{
  "encoder_arch": "conformer",
  "n_mels": 64,
  "encoder_norm": "layernorm",
  "encoder_qk_norm": true,
  "decoder_bias": "none",
  "decoder_qk_norm": true,
  "decoder_drop_path": 0.1,
  "eps": 1e-08,
  "max_steps": 4200,
  "batch_size": 48,
  "final_lr_fraction": 0.01,
  "warmup_steps": 840
}
Rows from block 10 of the audio encoder of a small encoder-decoder audio transcriber, named by matrix and row number. Rows with one number belong to one neuron. Each number is 200 + 40 x the weight over its row's rms, rounded and kept within 0 to 999. All counts start at 0.
After each neuron's rows are labels from the 100 clips, of 14976, where the neuron reaches its highest value: "lies over" is the class under the peak. Only what is clearly more common there than usual is listed. The data: babble in 24 made-up languages, each with its own sounds, syllables and stress or tones, from a formant synthesiser.
# fc1: first MLP up (encoder.blocks.10.ff1.fc1.weight, 1024x256), inputs 64-127
# fc2: first MLP down (encoder.blocks.10.ff1.fc2.weight, 256x1024, transposed), outputs 64-127

fc1.404,261,156,240,187,206,277,202,207,216,201,148,184,196,201,151,190,249,171,205,171,243,188,135,209,286,201,211,188,207,263,209,166,218,240,246,216,287,218,217,233,204,215,211,251,238,226,185,218,189,251,118,251,192,160,232,221,245,154,220,257,255,255,206,191
fc2.404,196,237,202,171,141,204,201,240,215,142,233,148,200,213,162,194,212,213,197,310,160,179,206,187,47,284,204,134,211,202,234,217,198,126,179,240,224,206,234,167,147,184,195,134,152,251,223,252,194,238,224,207,151,132,210,229,219,212,250,199,153,184,244,262
lies over: /ɹ/

fc1.51,142,265,207,96,176,329,227,130,160,232,141,212,246,252,240,243,278,189,195,296,168,158,227,277,183,237,217,151,165,188,193,197,229,184,177,252,202,156,201,210,251,173,132,219,197,227,206,157,175,241,187,197,317,228,160,174,206,193,146,212,174,214,168,219
fc2.51,271,174,148,225,218,214,110,208,148,257,184,276,273,158,165,201,209,273,222,142,178,239,101,187,168,181,212,189,234,200,251,132,173,241,218,180,116,236,210,133,185,184,233,218,180,153,185,215,201,166,199,157,162,163,170,154,207,190,185,183,133,226,246,288
lies over: /ɑ̃/; /ɝ/

fc1.419,235,172,215,243,231,266,189,166,178,205,135,180,243,234,106,229,253,85,194,225,250,204,208,155,151,231,201,136,188,125,104,163,211,156,205,242,208,250,201,174,185,227,203,189,199,147,196,139,238,89,221,220,185,134,181,161,232,125,161,233,146,221,142,204
fc2.419,291,239,162,197,151,223,248,252,191,154,181,196,219,209,133,234,128,259,239,203,257,234,245,185,229,169,204,221,145,103,169,177,259,174,279,209,214,245,160,205,119,208,147,195,164,230,206,181,142,206,204,149,257,164,141,176,270,212,124,217,228,173,207,250
lies over: /ə/

fc1.281,202,262,210,213,216,221,259,149,191,226,265,173,152,224,175,184,232,242,179,130,200,242,181,209,132,194,123,175,195,186,214,188,201,208,231,166,204,204,189,185,129,137,224,163,266,194,201,185,181,274,208,244,176,262,172,145,211,230,188,228,210,222,205,176
fc2.281,104,247,211,167,231,185,182,160,157,145,242,231,177,181,246,212,210,171,183,193,192,201,162,121,168,144,73,221,66,230,173,187,188,250,207,244,217,217,185,252,252,190,205,273,161,139,240,195,143,236,222,110,161,227,199,272,180,185,170,215,203,206,155,127
lies over: /ʌ/

fc1.135,246,231,197,221,179,234,206,171,147,198,177,197,212,188,154,159,245,151,217,188,228,185,204,192,165,235,264,248,123,167,248,193,192,197,185,188,214,239,174,175,256,185,225,188,242,256,268,259,251,182,119,170,268,196,158,207,198,194,187,187,202,160,249,214
fc2.135,202,271,178,235,160,234,257,222,259,196,253,140,212,196,235,154,139,220,174,191,196,208,224,161,242,193,252,184,206,210,195,175,262,248,230,226,244,217,191,162,195,171,224,216,198,219,126,89,225,171,208,207,191,211,157,181,192,248,185,206,157,134,138,234
lies over: /ʊ/

fc1.328,173,240,165,193,182,284,250,221,241,119,207,237,266,206,200,162,247,104,247,128,139,289,232,202,305,228,139,182,201,228,234,231,228,177,180,201,170,190,222,177,251,140,226,124,276,240,153,166,223,168,208,222,212,214,194,151,191,237,165,131,181,229,234,204
fc2.328,226,170,272,88,260,141,217,210,182,152,168,162,164,218,247,182,129,239,157,253,199,187,142,183,163,217,267,249,229,262,160,232,228,284,165,233,257,202,148,144,170,262,212,196,169,318,172,220,251,180,221,241,216,213,144,125,309,178,163,190,178,163,227,172
lies over: /ɑ̃/

fc1.750,144,169,245,124,235,241,230,166,235,217,161,233,205,222,225,120,174,157,204,255,263,273,200,239,154,210,238,221,252,232,189,151,227,158,182,187,147,145,222,219,251,145,143,251,258,218,258,225,186,263,197,199,183,201,181,191,254,189,208,212,323,257,171,229
fc2.750,175,162,295,198,157,184,153,201,187,270,186,214,206,219,248,244,226,211,218,177,183,188,116,160,223,149,206,191,213,233,221,224,154,237,156,187,137,161,165,266,107,180,242,207,164,183,150,73,157,277,250,243,275,200,230,187,217,290,137,174,172,165,175,203
lies over: /ə/

fc1.229,233,311,134,144,236,166,130,257,207,225,182,208,164,170,236,210,174,249,202,233,171,199,175,187,145,230,168,190,205,205,227,194,209,188,220,154,169,255,195,208,209,197,207,189,162,208,195,270,224,211,173,204,113,242,218,170,193,251,178,198,199,182,225,256
fc2.229,118,231,276,236,146,175,144,168,272,164,195,230,178,215,220,249,175,197,207,179,161,203,176,123,147,242,221,164,238,158,196,129,196,157,173,164,218,174,196,203,284,176,170,209,236,209,226,188,287,127,216,199,168,250,196,172,133,193,241,179,306,262,224,194
lies over: /x/

fc1.265,217,232,163,209,160,223,196,194,193,228,240,222,158,231,175,217,214,228,209,198,184,187,175,191,264,194,209,174,223,120,195,168,218,207,164,231,171,161,203,140,281,222,144,159,124,238,143,151,143,136,269,176,172,250,262,225,145,209,106,277,166,207,242,180
fc2.265,200,143,229,179,249,214,231,211,204,159,196,212,218,273,210,154,212,240,247,197,205,217,197,238,171,152,251,160,173,203,273,141,179,230,192,222,218,237,168,240,185,162,267,199,186,224,200,184,151,153,137,253,163,157,251,184,238,115,111,184,220,209,232,181
lies over: /f/

fc1.18,235,273,170,265,212,166,218,223,160,146,191,197,160,147,209,196,120,191,231,175,222,152,190,247,179,256,195,108,177,287,274,124,196,183,225,133,199,177,143,169,210,232,199,105,189,216,281,260,210,194,259,220,214,238,225,159,198,243,154,223,186,217,252,233
fc2.18,225,271,249,186,214,224,213,210,192,235,122,280,237,235,179,269,235,158,145,183,226,197,252,227,163,193,212,133,245,149,187,139,247,202,223,134,198,164,235,193,177,209,134,181,187,262,273,193,195,123,161,232,200,213,152,172,178,210,224,196,276,183,124,245
lies over: /x/

fc1.313,178,228,252,162,224,268,250,225,147,257,185,222,193,210,147,252,109,172,268,205,287,232,139,107,146,248,132,181,145,180,201,153,286,187,273,183,183,187,250,155,162,176,108,194,202,230,257,171,190,314,158,189,221,232,270,156,153,208,155,198,202,182,205,189
fc2.313,299,173,242,260,240,171,243,219,242,259,227,185,162,280,180,155,148,208,149,191,158,234,287,227,264,154,181,214,243,173,168,243,157,197,166,202,232,148,186,197,201,195,232,103,240,233,302,284,143,192,260,228,137,220,158,214,207,225,249,156,223,234,173,140
lies over: /ə/

fc1.494,229,234,190,196,198,174,248,191,191,98,236,195,194,224,166,229,268,205,222,200,223,192,200,172,170,196,184,231,216,151,180,225,185,89,221,199,179,242,186,227,181,181,279,197,211,160,210,180,251,201,200,111,292,199,196,204,256,164,232,256,138,159,230,274
fc2.494,250,261,227,300,189,175,243,193,222,202,159,213,146,230,217,259,167,217,150,203,187,228,171,228,285,173,211,185,152,204,183,100,252,188,260,246,172,197,183,222,185,214,262,340,166,185,141,196,231,175,200,243,188,206,254,162,245,242,127,160,112,184,234,223
lies over: /ʌ/

fc1.412,218,232,109,308,138,199,230,183,197,205,178,273,168,158,261,302,128,182,183,209,197,191,239,246,149,214,190,160,193,110,176,182,196,223,178,248,207,217,199,115,204,245,241,206,114,207,234,190,232,249,277,278,173,217,178,178,225,196,170,195,157,183,186,236
fc2.412,181,191,187,144,239,206,118,196,254,185,213,174,163,234,176,201,220,171,105,201,169,275,181,123,165,260,205,291,189,164,215,246,233,226,249,171,208,236,218,243,242,204,183,108,198,158,236,175,220,181,208,244,161,180,182,171,197,175,211,186,152,273,135,201
lies over: /x/

fc1.125,176,235,191,212,130,200,172,150,190,222,172,169,215,241,149,206,198,302,164,170,252,248,159,193,226,244,180,150,177,144,182,178,127,201,165,260,194,205,159,140,204,206,201,214,162,147,180,177,273,213,176,215,214,220,295,178,229,144,208,140,269,202,177,177
fc2.125,201,203,310,235,219,216,319,258,189,223,211,223,197,130,161,173,179,173,185,281,209,219,192,214,222,172,151,183,174,199,201,182,256,218,279,303,181,167,177,245,209,281,186,230,232,198,234,197,198,213,236,161,241,222,236,127,238,184,154,176,195,216,216,217
lies over: /ə/

fc1.686,215,192,176,147,183,212,252,249,174,220,197,202,255,210,177,157,209,179,216,158,249,236,246,167,137,206,175,177,237,266,226,189,203,254,139,201,220,227,155,250,145,171,190,179,157,208,150,132,237,121,243,224,216,113,188,197,255,169,169,231,216,210,220,186
fc2.686,138,245,135,201,246,177,199,119,184,167,247,187,231,201,187,192,223,200,259,240,196,184,181,177,248,296,206,259,222,168,246,153,202,160,238,154,215,161,217,243,245,151,198,217,196,223,138,138,206,167,172,173,182,96,181,225,218,121,147,177,173,214,300,253
lies over: /f/

fc1.753,209,204,124,205,156,156,224,242,204,256,153,228,198,245,265,168,244,229,229,192,217,230,146,229,265,119,242,188,188,204,231,191,200,202,180,255,174,182,174,215,179,199,230,184,170,236,194,209,197,190,127,214,186,202,221,136,223,171,173,185,221,104,235,165
fc2.753,272,264,152,212,198,218,235,171,225,250,212,217,188,183,177,196,184,161,250,271,192,229,220,216,182,201,235,140,156,208,143,192,225,249,201,223,176,183,205,186,225,236,178,204,173,129,258,167,204,217,251,226,236,226,250,149,202,170,238,292,160,208,186,210
lies over: /ɛ/; /æ/

fc1.422,172,218,250,134,224,198,190,220,215,173,254,217,179,162,164,157,240,163,180,189,283,139,170,182,207,205,246,160,211,208,207,216,187,236,153,176,170,187,181,172,266,242,208,156,204,171,240,245,189,259,236,237,198,154,210,193,171,159,252,228,260,202,232,96
fc2.422,179,194,275,215,187,211,230,88,171,264,244,218,267,227,116,221,267,271,256,211,202,207,188,183,186,269,145,148,250,212,184,237,120,227,185,110,236,246,200,242,256,120,210,227,218,199,259,184,177,121,236,157,149,132,224,182,239,133,150,135,140,169,221,205
lies over: /ɹ/

fc1.282,158,240,200,228,146,201,179,209,257,229,137,171,244,199,197,208,272,199,227,263,132,206,168,223,250,214,213,168,149,242,220,289,181,212,147,233,169,236,287,134,157,203,172,308,249,190,201,215,115,159,189,258,202,129,248,246,246,174,121,185,185,171,251,207
fc2.282,248,132,191,217,180,290,205,130,214,214,197,171,157,188,173,182,151,228,152,204,225,220,167,270,233,207,228,248,189,145,190,205,260,145,158,157,183,243,169,257,177,166,196,182,207,238,267,150,268,276,206,136,164,140,184,191,259,185,157,178,189,201,214,198
lies over: /ɛ/

fc1.203,203,176,200,240,210,235,173,182,162,211,118,183,137,254,117,206,221,179,196,235,207,223,192,224,248,177,151,138,276,160,161,190,219,222,163,163,206,240,169,251,175,228,270,237,103,192,209,185,151,168,158,208,207,149,196,223,177,186,231,179,137,242,274,240
fc2.203,227,183,183,199,146,138,144,160,249,243,221,258,211,189,193,232,130,177,183,186,125,149,118,161,202,250,165,180,168,244,227,160,175,158,188,259,225,152,184,195,263,215,119,215,178,177,117,191,238,198,180,200,227,178,211,270,169,201,165,158,118,221,172,180
lies over: /ʊ/

fc1.762,141,184,175,207,113,238,164,157,234,183,132,247,203,177,226,208,139,225,179,173,257,142,184,163,114,157,221,143,201,137,224,228,168,216,264,249,247,259,203,178,187,195,263,183,154,145,259,230,215,154,156,212,169,180,135,174,166,195,188,201,233,249,149,255
fc2.762,211,214,171,195,139,172,164,172,132,179,239,166,157,232,201,225,203,153,179,197,209,193,256,146,223,233,160,228,223,187,190,220,212,232,246,224,205,155,239,181,118,266,166,229,223,204,201,196,159,157,222,151,124,266,235,179,196,165,178,164,265,255,195,159
lies over: /dʒ/

fc1.488,247,175,162,259,121,223,195,255,176,142,207,139,191,238,139,251,197,144,202,216,230,217,217,220,182,263,192,162,152,241,237,166,191,197,216,160,202,236,215,158,277,110,252,218,184,218,154,208,192,184,224,187,235,263,226,239,199,221,254,196,208,277,176,142
fc2.488,197,200,264,208,206,146,181,201,129,284,219,202,274,209,138,179,155,185,201,244,205,158,213,111,195,204,197,165,219,159,163,149,202,257,158,275,219,148,236,228,219,235,279,254,296,233,238,271,255,189,175,220,216,138,243,151,207,205,162,167,259,180,193,170
lies over: /ʌ/

fc1.331,131,217,235,287,192,220,236,238,201,250,209,248,170,219,146,224,181,134,245,181,223,214,287,135,163,252,209,190,219,145,164,255,166,177,233,226,174,187,174,167,155,219,169,150,183,187,287,193,184,246,257,233,182,220,230,256,185,218,167,286,186,160,192,157
fc2.331,267,245,179,175,226,99,123,178,235,150,144,183,112,191,262,224,233,235,250,183,174,227,259,191,191,171,253,254,148,135,226,249,204,180,152,238,188,215,233,193,232,198,175,138,175,177,179,236,110,185,90,220,164,211,171,129,185,209,208,238,243,215,212,217
lies over: /x/

fc1.744,254,209,116,217,176,176,196,209,99,252,211,131,224,202,151,247,171,244,145,261,201,176,209,201,223,205,212,189,121,133,194,161,162,141,245,166,198,236,189,239,250,199,186,198,177,226,256,161,196,196,211,169,194,314,210,155,226,199,265,181,268,207,187,192
fc2.744,179,194,173,206,147,256,223,244,155,172,195,245,169,217,239,170,147,197,211,165,183,311,161,169,193,253,232,233,197,152,249,169,213,124,215,254,275,172,210,250,175,228,235,228,221,84,237,199,199,228,151,168,179,243,164,118,270,177,201,164,144,197,171,220
lies over: /ʌ/

fc1.61,235,164,283,134,196,216,176,193,192,174,138,205,219,297,160,164,219,188,185,165,243,127,268,177,150,255,229,184,190,183,215,262,176,164,231,192,176,238,153,108,231,133,238,211,218,213,188,202,211,227,179,208,257,84,180,253,209,256,239,146,132,180,189,200
fc2.61,160,215,241,197,160,207,173,253,251,203,202,215,200,194,193,255,281,164,173,170,196,201,211,253,249,118,177,212,221,250,154,211,176,271,177,284,184,158,231,181,169,173,196,204,212,168,276,266,162,228,177,165,182,144,174,198,162,237,200,165,285,170,166,225
lies over: silence

fc1.141,126,218,238,185,202,156,203,58,197,303,150,234,169,173,125,197,244,226,122,218,204,170,210,255,225,212,245,213,249,145,153,218,144,129,165,183,142,182,198,161,234,221,151,224,208,200,207,215,149,231,266,163,200,174,229,242,189,154,190,230,223,255,202,146
fc2.141,219,207,176,124,210,162,258,252,160,166,273,245,216,120,232,182,197,218,241,225,191,196,169,260,130,182,174,186,213,160,168,207,219,163,262,171,236,243,175,215,224,246,161,253,239,198,214,193,197,241,204,109,163,190,252,253,232,108,244,170,182,319,231,183
lies over: silence

fc1.176,157,230,234,210,157,174,149,284,235,193,167,160,202,148,273,207,283,183,168,157,256,177,167,215,206,141,143,179,151,211,194,190,163,183,218,161,152,189,203,224,167,272,205,178,201,200,195,303,158,207,227,260,232,235,215,115,227,254,157,254,196,224,185,131
fc2.176,170,177,235,174,134,163,137,139,142,230,194,237,157,285,167,149,154,280,147,185,199,199,158,218,195,254,220,214,207,238,193,199,230,301,175,186,184,113,237,280,202,182,234,196,177,195,218,201,267,167,258,231,201,234,195,203,210,212,139,188,207,178,194,167
lies over: /ɣ/

fc1.443,204,219,209,173,211,214,273,287,179,205,263,233,181,214,159,187,223,184,237,231,246,216,223,106,105,128,122,251,146,174,235,198,214,252,197,253,164,193,239,196,216,183,118,131,236,202,156,224,207,156,176,230,231,154,208,222,226,156,168,173,172,120,201,191
fc2.443,124,211,206,163,260,191,146,169,179,219,201,314,119,165,159,237,229,207,143,205,143,218,147,216,126,198,216,240,214,150,207,145,208,266,246,208,246,229,178,233,153,158,131,215,248,237,128,143,214,196,208,206,198,179,210,206,200,176,171,207,172,233,214,191
lies over: /f/

fc1.358,243,154,193,253,160,182,120,143,193,234,193,209,232,222,141,240,174,170,193,180,185,166,153,199,230,242,285,171,180,244,201,180,248,226,228,219,205,121,241,171,157,180,242,220,175,248,249,230,151,196,215,160,247,178,170,177,123,189,136,244,182,253,234,293
fc2.358,158,181,148,156,230,184,192,264,234,286,179,198,133,163,240,187,243,210,211,165,226,231,148,250,262,231,184,180,275,230,158,210,210,184,198,166,193,188,126,157,173,214,161,154,171,145,153,96,217,176,161,233,193,115,310,199,198,140,158,211,196,173,250,161
lies over: /ɹ/; /ɣ/

fc1.233,255,157,202,211,206,206,193,223,211,212,178,206,244,239,211,235,179,204,230,158,148,168,165,147,208,265,197,194,193,204,215,225,253,159,228,158,262,261,224,273,178,201,117,259,88,143,199,168,168,147,205,163,183,171,231,127,175,235,211,270,209,188,293,270
fc2.233,237,146,164,173,200,197,250,143,254,190,221,194,168,206,240,191,196,157,235,216,241,165,158,197,266,127,174,224,129,236,266,208,194,266,251,193,226,221,216,163,248,192,195,245,272,180,188,159,281,256,272,185,187,149,201,222,230,220,255,155,207,210,167,243
lies over: /ʊ/

fc1.661,192,196,237,169,225,188,182,245,296,224,216,210,274,221,229,209,183,169,240,236,212,272,230,173,190,283,200,199,204,240,186,213,280,217,208,182,218,221,182,204,227,152,214,210,203,185,213,223,184,188,203,190,241,257,201,180,200,255,211,161,203,188,297,224
fc2.661,201,226,217,225,191,175,189,183,253,140,268,160,213,159,220,154,210,201,209,260,238,254,204,215,209,106,227,134,229,152,227,57,222,210,193,226,204,145,212,181,173,209,154,251,236,173,82,194,217,154,205,213,167,166,202,158,171,194,155,215,162,188,137,200
lies over: /ɑ̃/

fc1.636,245,205,240,174,212,198,168,171,287,259,136,225,203,129,225,147,175,246,202,141,248,255,261,175,148,173,170,177,199,147,147,233,145,150,224,215,187,218,174,151,226,240,223,201,252,74,207,201,199,191,244,242,250,197,269,238,184,203,239,245,200,211,188,290
fc2.636,168,229,243,178,251,184,182,206,162,262,183,204,158,227,239,275,219,247,173,199,252,206,169,191,208,160,227,244,158,190,219,140,186,202,245,198,203,295,237,176,274,186,184,249,214,240,264,266,196,204,185,211,164,193,211,142,89,166,177,212,241,240,190,165
lies over: /x/; /k/

fc1.536,194,158,199,217,180,185,111,162,254,191,192,214,252,238,130,279,211,225,204,197,234,218,139,301,223,256,169,210,262,279,203,177,243,249,188,178,176,170,204,241,281,253,215,185,183,154,235,244,199,132,207,198,200,139,218,241,151,204,211,197,246,209,190,141
fc2.536,144,224,199,244,125,198,198,104,239,208,227,231,190,220,155,156,276,214,249,235,230,258,150,132,210,197,290,144,212,216,118,275,235,247,233,284,168,173,240,238,186,215,127,179,219,158,239,220,206,206,201,221,181,75,206,209,217,165,186,251,207,206,207,185
lies over: /ɣ/

fc1.538,176,140,264,293,133,260,229,190,217,226,159,250,207,200,124,276,175,208,169,171,189,141,214,177,228,251,176,238,144,177,168,174,263,220,166,143,224,178,144,159,246,145,168,179,195,290,208,170,202,211,198,171,165,192,167,239,207,184,264,153,213,187,198,187
fc2.538,247,172,141,134,224,237,156,183,177,228,220,168,213,245,124,281,256,243,216,265,222,184,168,198,204,188,220,190,234,235,185,234,192,230,224,178,205,221,206,207,200,190,159,181,97,212,148,229,249,166,241,200,254,230,153,215,257,183,209,211,209,220,195,235
lies over: /ʊ/

fc1.715,210,195,154,126,265,257,219,183,216,269,215,170,177,193,191,145,209,188,241,202,205,248,224,165,233,190,118,240,172,116,212,229,164,205,192,198,156,181,270,216,201,131,134,233,151,170,143,172,171,186,192,218,172,223,208,246,111,189,208,284,190,196,227,215
fc2.715,173,189,177,241,248,174,284,226,190,170,207,199,279,218,190,189,250,142,222,213,227,172,192,216,210,185,178,183,156,236,179,232,146,245,180,284,211,246,155,178,159,211,176,155,240,250,99,112,136,159,200,187,195,181,153,239,231,174,192,198,284,250,262,142
lies over: /f/

fc1.116,185,173,190,156,181,325,219,147,163,193,138,247,242,235,237,266,194,214,242,158,240,241,182,224,245,128,165,155,184,174,284,196,179,137,114,199,241,130,211,183,285,144,210,179,312,214,225,92,146,196,227,202,153,236,195,174,193,245,121,276,186,195,178,236
fc2.116,160,223,172,152,210,189,152,218,207,206,198,220,150,187,160,167,205,262,181,217,257,239,172,204,233,267,233,258,264,242,205,177,222,180,153,207,138,184,225,214,203,178,171,205,266,262,215,168,195,179,243,160,185,152,152,179,180,206,220,165,201,147,194,216
lies over: /ɛ/

fc1.763,234,181,183,197,187,287,232,252,257,180,143,267,248,138,197,224,258,192,227,241,231,183,216,132,204,203,169,180,262,215,252,101,204,200,235,244,216,149,114,159,182,194,211,223,209,121,252,209,162,194,172,204,250,177,166,189,232,170,197,231,193,249,150,237
fc2.763,195,257,205,173,217,148,200,251,211,180,204,122,213,214,243,184,258,261,265,255,216,233,159,196,198,202,249,191,166,279,266,279,163,174,239,176,160,215,181,182,207,155,190,187,197,170,128,213,239,153,225,257,233,184,240,219,115,174,176,167,221,173,202,181
lies over: /ɹ/

fc1.286,224,208,212,79,155,262,203,147,171,161,187,164,289,260,154,219,197,258,175,225,234,183,202,222,115,246,239,267,200,182,222,218,130,205,239,218,229,242,228,167,228,219,176,219,154,186,213,153,167,248,291,202,137,200,198,194,209,239,210,192,202,236,231,179
fc2.286,195,245,266,189,195,187,252,134,164,202,116,156,214,194,218,158,153,242,160,206,160,177,171,224,220,186,135,228,185,197,232,230,170,224,184,226,137,214,152,209,145,161,204,231,157,207,239,204,165,241,138,156,156,194,250,171,245,246,214,195,229,187,253,177
lies over: silence

fc1.673,159,161,222,286,212,216,225,242,248,185,207,163,185,163,176,170,184,161,231,256,225,189,258,199,115,176,185,180,204,212,218,250,115,296,238,171,262,147,161,206,181,246,253,175,161,280,209,206,139,183,187,190,191,168,216,218,187,155,212,175,211,201,219,210
fc2.673,238,184,209,243,215,238,183,240,138,244,227,220,188,199,211,198,220,171,191,242,223,195,227,241,216,246,157,211,170,174,96,211,288,276,199,123,150,243,268,215,249,167,179,247,189,105,141,178,173,198,247,266,224,195,233,211,243,245,188,221,208,170,213,218
lies over: /ʌ/

fc1.311,241,231,173,239,200,117,159,172,202,206,162,180,146,212,212,212,225,191,147,168,193,145,184,252,212,298,278,273,177,173,206,210,133,162,195,169,175,213,219,245,255,148,206,125,175,285,153,310,220,154,163,227,235,214,233,184,229,299,191,241,164,226,290,240
fc2.311,126,227,181,156,200,214,189,174,104,258,250,124,231,221,174,219,193,116,178,274,205,230,213,211,214,162,181,155,204,190,99,214,217,189,183,237,208,190,179,188,193,244,257,285,212,211,164,217,225,148,228,200,162,233,237,244,244,162,177,208,246,198,141,236
lies over: /ʌ/; /ɑ̃/

fc1.256,176,111,224,119,166,228,168,152,157,212,218,265,191,289,220,154,185,169,212,197,197,210,126,179,231,230,199,169,277,188,202,256,222,200,208,218,162,251,223,190,223,259,154,274,239,256,147,204,215,175,254,179,203,184,216,223,247,233,121,180,188,204,177,190
fc2.256,168,260,198,160,202,244,201,259,209,212,183,222,219,181,221,231,222,223,176,253,196,189,220,200,243,134,183,190,101,152,141,179,195,111,176,151,171,220,193,94,221,187,244,124,174,181,191,183,165,221,116,229,234,186,170,192,189,234,203,200,154,187,253,193
lies over: /ɛ/

fc1.244,251,157,230,219,94,214,195,219,245,194,209,185,200,243,177,186,215,190,188,175,169,237,180,163,155,260,190,148,132,92,157,135,243,166,116,151,279,133,223,286,212,171,173,127,235,209,279,162,147,169,161,208,230,155,170,254,176,150,196,148,204,242,248,205
fc2.244,254,245,226,162,223,207,278,195,190,171,179,133,203,281,198,210,214,186,235,165,217,219,221,159,311,190,244,167,210,243,326,215,170,166,222,199,228,200,202,211,241,225,243,182,207,159,213,279,216,207,294,190,125,138,193,228,207,214,205,165,259,189,188,160
lies over: /x/

fc1.747,209,217,201,170,148,224,309,144,162,174,207,187,218,192,166,202,184,229,205,215,157,213,252,196,122,238,255,182,160,153,204,240,139,230,256,217,227,198,202,226,215,222,164,106,182,215,183,206,144,250,241,197,193,262,250,238,235,217,175,187,150,135,213,227
fc2.747,180,228,245,168,183,198,208,152,150,224,229,272,149,207,214,136,205,213,201,160,218,165,249,181,198,217,203,221,215,253,184,180,175,209,230,230,164,159,170,183,190,184,181,244,215,173,193,207,281,158,207,185,202,219,264,196,275,199,218,225,302,202,197,145
lies over: silence

fc1.659,210,221,182,163,120,214,207,203,170,210,167,201,242,237,232,226,178,88,234,212,162,214,200,199,192,222,254,186,140,175,200,140,149,212,187,137,258,239,150,244,188,164,160,167,221,186,249,229,127,206,181,213,238,187,249,193,206,150,247,155,133,255,194,195
fc2.659,118,262,90,208,240,162,173,193,132,168,152,170,206,143,205,252,239,208,127,121,221,182,218,183,145,172,205,153,248,178,186,243,204,204,275,194,182,210,226,106,183,201,239,251,152,160,246,134,220,207,154,236,211,249,208,165,270,195,182,183,168,197,239,265
lies over: /x/; /ts/

fc1.741,243,201,164,179,184,205,200,216,295,185,232,183,189,247,141,188,194,227,168,224,133,192,228,188,196,164,182,164,305,101,184,203,219,237,178,139,254,252,254,204,222,248,243,194,198,229,243,223,200,177,236,226,157,199,251,169,178,181,244,203,102,185,196,204
fc2.741,238,200,170,251,190,222,247,225,186,255,198,221,186,102,274,298,232,222,194,202,198,166,179,192,153,264,207,244,180,232,214,225,187,170,169,216,234,235,226,250,262,186,142,195,215,235,274,287,170,225,169,258,200,233,117,164,161,194,206,187,226,199,203,186
lies over: /dʒ/

fc1.735,163,194,303,214,172,232,139,158,213,175,213,205,173,191,169,100,200,197,185,163,229,142,200,243,162,241,165,237,173,150,192,167,250,219,202,237,251,207,168,94,274,184,190,241,129,123,229,219,170,255,192,215,213,224,203,132,256,178,180,185,226,240,188,169
fc2.735,227,168,197,147,196,245,299,141,197,205,216,183,200,227,253,254,186,207,184,294,191,259,201,167,86,257,220,282,205,181,178,253,223,202,215,169,186,195,243,159,153,264,126,239,254,260,151,194,197,195,205,198,227,184,229,183,185,241,182,227,181,211,232,199
lies over: silence

fc1.348,250,171,209,263,190,186,214,159,195,172,264,170,138,247,263,170,189,137,247,196,211,183,192,221,302,211,233,219,185,162,159,207,231,205,162,239,209,178,112,200,192,113,148,195,245,203,200,181,285,306,252,244,259,88,183,205,179,136,122,197,147,182,240,268
fc2.348,258,167,253,166,191,210,263,251,192,266,197,286,219,149,240,220,236,263,202,231,216,145,189,200,197,237,218,243,196,262,240,176,191,156,176,178,173,197,214,205,293,156,242,210,190,208,185,179,243,272,207,211,232,165,198,202,233,236,193,100,193,168,211,176
lies over: /ə/; /ɹ/